python train.py --arch="mlp_mixer" --activation="relu" --mlp_ratio=3 --residual_init="none" --ema_decay=0.995 --steps=17100 --lr_schedule="constant"
Rows from block 6 of a small CTC image transcriber, named by matrix and row number. Rows with one number belong to one neuron. Each number is 128 + 24 x the weight over its row's rms, rounded and kept within 0 to 255. All counts start at 0. Numbers have three digits each.
After each neuron's rows are labels from the 100 images, of 14976, where the neuron reaches its highest value: "strongest on" is what is common among them; "lies over" is the class under the peak. Only what is clearly more common there than usual is listed. The data: short English words printed on busy colour backdrops.
# fc1: MLP up (model.blocks.6.mlp.fc1.weight, 1152x384), inputs 344-383
# fc2: MLP down (model.blocks.6.mlp.fc2.weight, 384x1152, transposed), outputs 344-383

fc1.252:102166106107137114139116113184125103111114158096146167159129122149159154122103127140105092117144103152176141115153121142
fc2.252:140126134124134134166079086128093132140154117138133160100146140112160147140116095078127153143154160131124092171132165128
strongest on: the letter k
lies over: letter k

fc1.128:159118150123141110166145134135127130152141106089131126127109120132125123145089099131122121137118118129121151095146085082
fc2.128:138109141186117161102119071121140121158090137123145119108155110137103146128119117156117138110111152133160149153165143146
strongest on: the letter s; the letter b
lies over: letter s

fc1.495:102110143156139149093093104169110136138199122115151093109105134106143120157131118155099105153117155095114121134126116133
fc2.495:127154121106137154155102127105116115154076131130143171123108137160102127134157123126117136088120126165140118153117113146
strongest on: the letter t
lies over: letter t

fc1.360:135127121137086120107132122104082104154139124135148150114144129130150112160085099131142146081098194116084161089108133097
fc2.360:112110143161148139133157114170093131157147125163148130112143105108083131096134080143129126139137115159104119153165127151
strongest on: the letter r; capitals
lies over: letter r

fc1.191:091137112111138127117147122101103114159128169114187129141127142166138116106111139151142113087086120124092093117150117162
fc2.191:174168127140139153123154155116118105135123134122125115107113096111058152191157138144097112153116107173129165124121144142
strongest on: the letter e
lies over: letter e

fc1.144:119132126123133126130154146101111126106109123118118112124100136073139128091117123119143057092119105160146158110133127112
fc2.144:135135175116121113144180100120126111166106125158109157141133142176127140134144151163087110148118131130061138119126100168
strongest on: the letter n; capitals; the letter w
lies over: letter n

fc1.518:122106115179110076109090095149101111152118137091136112128131126115137152151123154123132154114115070097110118135161171112
fc2.518:137128145111091098174132108111116086159120079090104095136115058128116173134147116165108129086122156146115124106126115133
strongest on: the letter s
lies over: letter s

fc1.634:120152150128121114142123170133134121127101128121166144106123133118111131079132132137183125160152146130140135164132138166
fc2.634:128132100141137126085101087145072094136147031147104133164140135127137123136128063147134135124127168120123156115174141118
strongest on: the letter e
lies over: letter e

fc1.124:131149104137167093104158094124085123074127149127139176137142143099171149144146115136098114132159125138187163098071131098
fc2.124:147124066106170121152159146191146108146142151157145109138122145165109176210151105056127124146085143126083171098139144095
strongest on: the letter k; the letter p
lies over: letter k; letter p

fc1.25:166102141106148163118107117143184132111123130169132124121118094151136109071126127139111127167132125126178118114167152110
fc2.25:099102143129158155129129142098102120132154139141124158120127124118157088143096125152113127124125112151117153072129145164
strongest on: the letter e
lies over: letter e

fc1.550:133123132151140115129140086063127187124111131095126136114155151103159145121142148124145132156139134136126137126105106136
fc2.550:159125129153116106142136161140139123127152097113115103116104131128115151130148118120128131082140150144128081143068170132
strongest on: the letter k
lies over: letter k

fc1.109:112134089121078128126106132122114124109106165145115119084172134126145155111114097102112107139114163152110139097096121121
fc2.109:134073142152104123126119131133130114137140159119149131131129147082137119092144157180129132128103158116088140141157115144
strongest on: the letter a; capitals
lies over: letter a

fc1.606:130144133164138109145123120101176133134150143129118132115113167142146149116138123110133158120170147151130125101085086164
fc2.606:127110122113148145162153195099077123111125134129165118091126124134151104107126106125109135132122109107142151168136103106
strongest on: the letter e
lies over: letter e

fc1.202:093117128140111159139129076145153104127141086131100133100132129131136132135117143146122194089136162116114163113128137125
fc2.202:165135090101118104112161148112100148127114110119068171198169131113104114120140169139106104155123128147142082100097128128
strongest on: the letter e
lies over: letter e

fc1.217:149163131125125119150153128131143109106145142094165139121119122116098129122180134138149099114141089125090173142128088146
fc2.217:105119139141090132107114130176163110120173109130124135088160167099143129127133146143109108122113144148089086128130087124
strongest on: the letter a; capitals
lies over: letter a

fc1.50:179163132136127105096146115106121129130119156139096115147137148176118128092148109098142117149151103139179159128143114106
fc2.50:124134107165141127162150166125130142125120129102130160114140129100144158141098185148104130119129131123140143113146126104
strongest on: the letter k
lies over: letter k

fc1.314:151129116125144103102136111130095066086140145146166148118131140141103106123192106149169125133105138112123108162126104077
fc2.314:078134095100105145131107164112174146116123124163151109088081163111195113167074107107109135094128115135111161106155151142
strongest on: the letter a; capitals
lies over: letter a

fc1.263:132095139146122138122158122122105113143133122122113103093162073163123077144114082158154100104124112073128120145151130115
fc2.263:117153122140129102098107146168122136111152141131143146117122123105110129124141099132158103143122127149152105138114168138
strongest on: the letter a
lies over: letter a

fc1.170:132127119136119206109137123122107120133133116149138152123115121150146144121127166161185130124103184104080127136166127122
fc2.170:129123172163121108129106112107163076097103138173126155102146074131113118108104125137101127149122169096144146121164156143
strongest on: the letter k
lies over: letter k

fc1.483:093134084130145148088061099106150091119139101128171133150132127143147089127165112153134154140092173096056156170164128141
fc2.483:109116142101134110146100151126147125105101096123087137101146127135143145141095141127073138116101092126118141116074122132
strongest on: the letter o; the letter d
lies over: letter o

fc1.369:152149139122159131143118138112129117131132098101112144130112127118123071095133160142125155100130134131100122088138134143
fc2.369:109135116135101150120111087160125132067151108109117143131129116113139158163113124147111140136069118100145149089128118078
strongest on: the letter w; the letter m
lies over: letter m; letter w

fc1.388:128130101120186115127152147083106130131152093114123091103156132164102119102105110125105094158097099129117179156134151139
fc2.388:136133138095172135123109118161144126116139163123125128151147117087136098088129128162162143136146138075178126087072133148
strongest on: the letter e
lies over: letter e

fc1.400:107118158151148132106121129102085122166100099095134092134147110121121109153139089118145150155124101095133146081106109125
fc2.400:144109125120127140122074141130119103130126156099131152176109174143164148124154132141118114071146154122154112152129081100
strongest on: the letter s
lies over: letter s

fc1.246:074130080129148137126113133096133131136143116102133149099152144139112122134129132157103144102149110138096130128079111168
fc2.246:156135130120138135152118096123118111096075162149147141079106127136184144129142143167101146135123146166146158139079158127
strongest on: the letter r; capitals
lies over: letter r

fc1.177:175132123119107117142121130131126147085152142102125134111187131158151114117147153117142133116147141118104131112095096112
fc2.177:114113121140116111094081173073086177125134138141157176164103138122119136146112121093105123117109087166153108129146144114
strongest on: the letter a
lies over: letter a

fc1.93:143121115159158133121131071137111148128133150138154100103118125132163127175138136181130140132092131145104089140148101172
fc2.93:136127109085152144133169142112177152133150076142117132166129156116149120148115137135141138114123123133126131146125139122
strongest on: the letter o
lies over: letter o

fc1.559:112103120119104135153095074140129118098140130133112099119132130131123097113118148162099073129130140157147105145084138092
fc2.559:106139157139150106125081120120111109143078146143135152104119108109135158117144064123176108102131096123141152092128119169
strongest on: the letter w
lies over: letter w

fc1.112:098135128137156090143110151121126116118078134117173126130112139094102175133128103119120102161102057118148187118074127100
fc2.112:172109164103116099116187108085086124163093140109069140091143125151125159173114148122141124191119111136174114168162138129
strongest on: the letter k
lies over: letter k

fc1.159:106123124151130119118128138123077135109126132117169123131149134123120157106138091138092142144075137127135147119176136092
fc2.159:111135106150058134123148107134128107146137120148110130145137062160088137161171102134150137124135092153149160100091132100
strongest on: the letter r; capitals
lies over: letter r

fc1.717:142143141149118108127111130154121114107120097121137116101077131072111100110048138119162160123135151116134134113148149201
fc2.717:135114059115153151137124151119124139122119179130193107132139145172141144078145101143145079118114103118166074149135123132
strongest on: the letter m
lies over: letter m

fc1.489:084107107143123132108184125078154126149070142116120078128146138152158132218071116138140122130113155132115146153128118136
fc2.489:150062138122106166146152175106114108127122148116150124125142089122118098152103151133103163120126120152095150132173142118
strongest on: the letter w; the letter n
lies over: letter w

fc1.304:125131179115107157150071145121139143129146132146122202159136182135118140126111137096101109117127132136127125145154126097
fc2.304:099136110134126128108120131114125117116106111130113136153132093099152170123130140141093161181178128099126165141093151074
strongest on: the letter s
lies over: letter s

fc1.452:085134186146106147169132155102096131175131128130132129119104147136089145150133117146138133110108146129100168165111159177
fc2.452:138137111105127099145143122118180143115135119138127154085152082153093161113122162140086135169124130132167155125131131071
strongest on: the letter s
lies over: letter s

fc1.290:135098153147157110122162119132095140124103117083101191118131098105173163135122122109097117164130131095155176108091121134
fc2.290:145155128120109107120164112132095134161140180126141156136133158143170135111140145170124125121093131145128157135171124138
strongest on: the letter k
lies over: letter k

fc1.299:112119149115115126173116074124145092105101116078140090121117136121123123138104097137100107099117163091078135144120192099
fc2.299:120128166143132153093121143151134124173159131140094168155126162123050136072138147123117083103150126136111139079170127137
strongest on: the letter s; the letter b
lies over: letter s

fc1.377:135101120178156117118105073148166118140144154158140148103110046121103139128102144127136136123100131129094144132157145105
fc2.377:149133155114115145126115162112138119100145114124118147129140162185125154154132136133158133165130135120146133117131090163
strongest on: the letter s; the letter k
lies over: letter s

fc1.640:125130109139107151130125102134104132111132120111173123125121101125116129109122160110113162134116153133141124116153094115
fc2.640:119130093147126140139134151086123117113129160147126135122144090132140127148154171134171120172152124135128152165135113100
strongest on: the letter t
lies over: letter t

fc1.94:126147165135134160149123165094100094150120127144119082109118119097181121185095143149148149130133176168083129120113127129
fc2.94:097132140152125097117109106100096124090088103138098120136131125131165149125117132187124126165124066168119132126147089152
strongest on: the letter n; capitals; the letter w
lies over: letter n

fc1.695:100115116095185070112130112165123136137087195141112125125147136100138152167116124116137176143113133141160141074137096104
fc2.695:157162110130076111165126109167106117101154130128105163138138125098103166137137152065125147141162148106145111162128133150
strongest on: the letter p
lies over: letter p

fc1.100:145160154136099115132091117124188104125119083129154128090150151113156204117095153110107159108161140089113098146134094112
fc2.100:134113124131073107161156140166098164152107111156111114106155115156069106106193126118107124120131131090138155106135112127
strongest on: the letter t
lies over: letter t

fc1.750:128071162117081141137153142136119100113135106141127123049168125156135137089155116126172113168171163161157095130089083105
fc2.750:147147129155134134126100127123110130097134154087137117119112112110131138160117145162088134105102156107133178109183153100
strongest on: the letter t
lies over: letter t

fc1.564:115093125115128116155156133087147132124137155126146112100141110119163137148104104145122086148120110150141116145087116125
fc2.564:139118093143124098132146139146131166144147121111070151127171159150113093114097156093101135126105127087102161145154108129
strongest on: capitals; the letter w; the letter m
lies over: letter w

fc1.597:083141111099139116097155121154129140129089184148137147131163124110163123103053158133111105140146121174151154098190139127
fc2.597:126131123150116113127136117083124138109137120130122121136144156128130149160123197107151138105118142104152138115130136098
strongest on: the letter k
lies over: letter k

fc1.181:148123183117131112119126142080149104138138105124127116125096116122147140132162142114142156127155105087116124134170116115
fc2.181:120125112156112148128047153128134157117071151060106166129118152131142173133101139136079131151062107117128136106108135104
strongest on: the letter t; the letter m
lies over: letter t

fc1.460:123122111101142138157159077081134115102099137144124175120154112119093126139145128117120112181148166130173120106105117173
fc2.460:130074105132162128142124147150100139083134129104102160136090168132136113148133163099126114103118081141116101146156102087
strongest on: the letter g
lies over: letter g

fc1.65:095107134149122121141129127102123132139136113165134107148126182146123125105121082116106137131113123150122145114191122132
fc2.65:116164128169168142150155157135118114115120146122124145108151101089123125104185122120155139123109155107134125100098107124
strongest on: capitals; the letter r; the letter b
lies over: letter r

fc1.281:109141106135137108138151119164138111088132100164100117097132149122107137134131123113121138082150111137058169110095110124
fc2.281:124104099130159110133148080074145076125122118121116132135154183163113155105131147154119119131134144167067092129128110147
strongest on: the letter n; capitals
lies over: letter n

fc1.53:108140132078114137095115162118100127125131134102138115133129138113119119137165135180135114105120158145168152135156141154
fc2.53:146134094100082122106123106097128143115126145133159165127122152142127140120121079138142143153101126122077127159139103148
strongest on: capitals; the letter n; the letter k
lies over: letter n

fc1.335:101130130138161094123137142134123151131105051075127158138140157131125126120118141133128146150116131126091150083128111147
fc2.335:118126123079124176146149121095116133153098151126136140128139113121132165078117133107123159096118114114157111150128121139
strongest on: the letter t
lies over: letter t

fc1.381:096123094132147106166154139083106151095150130140172134096130101139118117148088140083091107060102081102153182113161121161
fc2.381:147153119146108152090095137131110154119128154144120123156139116123120139105151151193148106154100159152127152114163075079
strongest on: the letter a
lies over: letter a

fc1.714:104142111126083157152141129140124146124162158131141118104159136135128114124105133109171120103129118124148127184172121179
fc2.714:134148102117149064085106162127115088132124128130148128135137159122101182156153131118149143164153163158139104127137147135
strongest on: the letter t
lies over: letter t

fc1.736:046145121131138097089161134155117141114093097148133115133141131123123184102132168115107187156156135104096095102131133124
fc2.736:153101150115139137121111171092130137104149105155120123156122115113164100140133129131141124133122107117139159100119112125
strongest on: the letter k
lies over: letter k

fc1.78:113148117109130166136150115164145118117122119131145120127152155131080151108099109064149111122099153143139116134139099145
fc2.78:123129146129106133038126113173128149146128126147128178167127153100128100145145152146198150104137115123107161110121138089
strongest on: the letter a
lies over: letter a

fc1.596:128120134145124130138139189130099125114108144134093116138093096135128131117130116124095113120112135103096169150171123178
fc2.596:125144137099101169126137113150121117154164120100109149146117097158151117107099143151082153172091162110181132111093125118
strongest on: the letter w; the letter m
lies over: letter w

fc1.187:131100115159082105119166131094106086121118162143101130091092121168126183113125113156134094124133116081113153133131132162
fc2.187:116133153125116177105160109119128119087130173173139098129135150098165088151081129185140132142079124095075119130147175176
strongest on: capitals; the letter a
lies over: letter a

fc1.652:166124126140150137108135132169094117162144096167184116091148131129141103127142121122102161156133139104158131145095122091
fc2.652:120102121115103101148106104099190133146105178127140100103143114143087128119147125128154156122143131160138127155141132155
strongest on: yellow ink
lies over: letter a

fc1.384:141101146126140062116146120109131133111121132114121090108127140135127128138103119133117132123176136146165114117131133096
fc2.384:104123155190133153136081131115134124149140129113109132158172114129155159153117123136150149096100119133145081112140069168
strongest on: the letter w
lies over: letter w

fc1.760:136169168148125114105178111112129084129140113134150125152127115125117107122133128144090171160101133107153130102107137118
fc2.760:127085124116104131154155118104086110099094099117138146084109094131097131110141077140116129132155114132109125111109148087
strongest on: the letter a; the letter h
lies over: letter a

fc1.211:140123147148116148089144118151130148135122141131098133122144112126135113209122098095139141147122144158146130110187175144
fc2.211:116130105111177099156152186149139165102140157133119136159139118124128129101085146131121105151161140127131125092129103114
strongest on: the letter a
lies over: letter a

fc1.492:100115096096129176151168109100111118139131130162162116132128108121142082140118111131129124116106140128119160123155119152
fc2.492:095149140161127128138155129131136153080139116134151115122132091153104134118136158152115148170137133115143137145157133112
strongest on: the letter r; capitals
lies over: letter r

fc1.380:137101161145171122163135115116092094137114155093093098099163114112117106135163149178146127122085121189168130154108123126
fc2.380:157181141149142157122156124117147165117170151110125112114128135138077149102126131132120123121187140151117130197166095157
strongest on: the letter k
lies over: letter k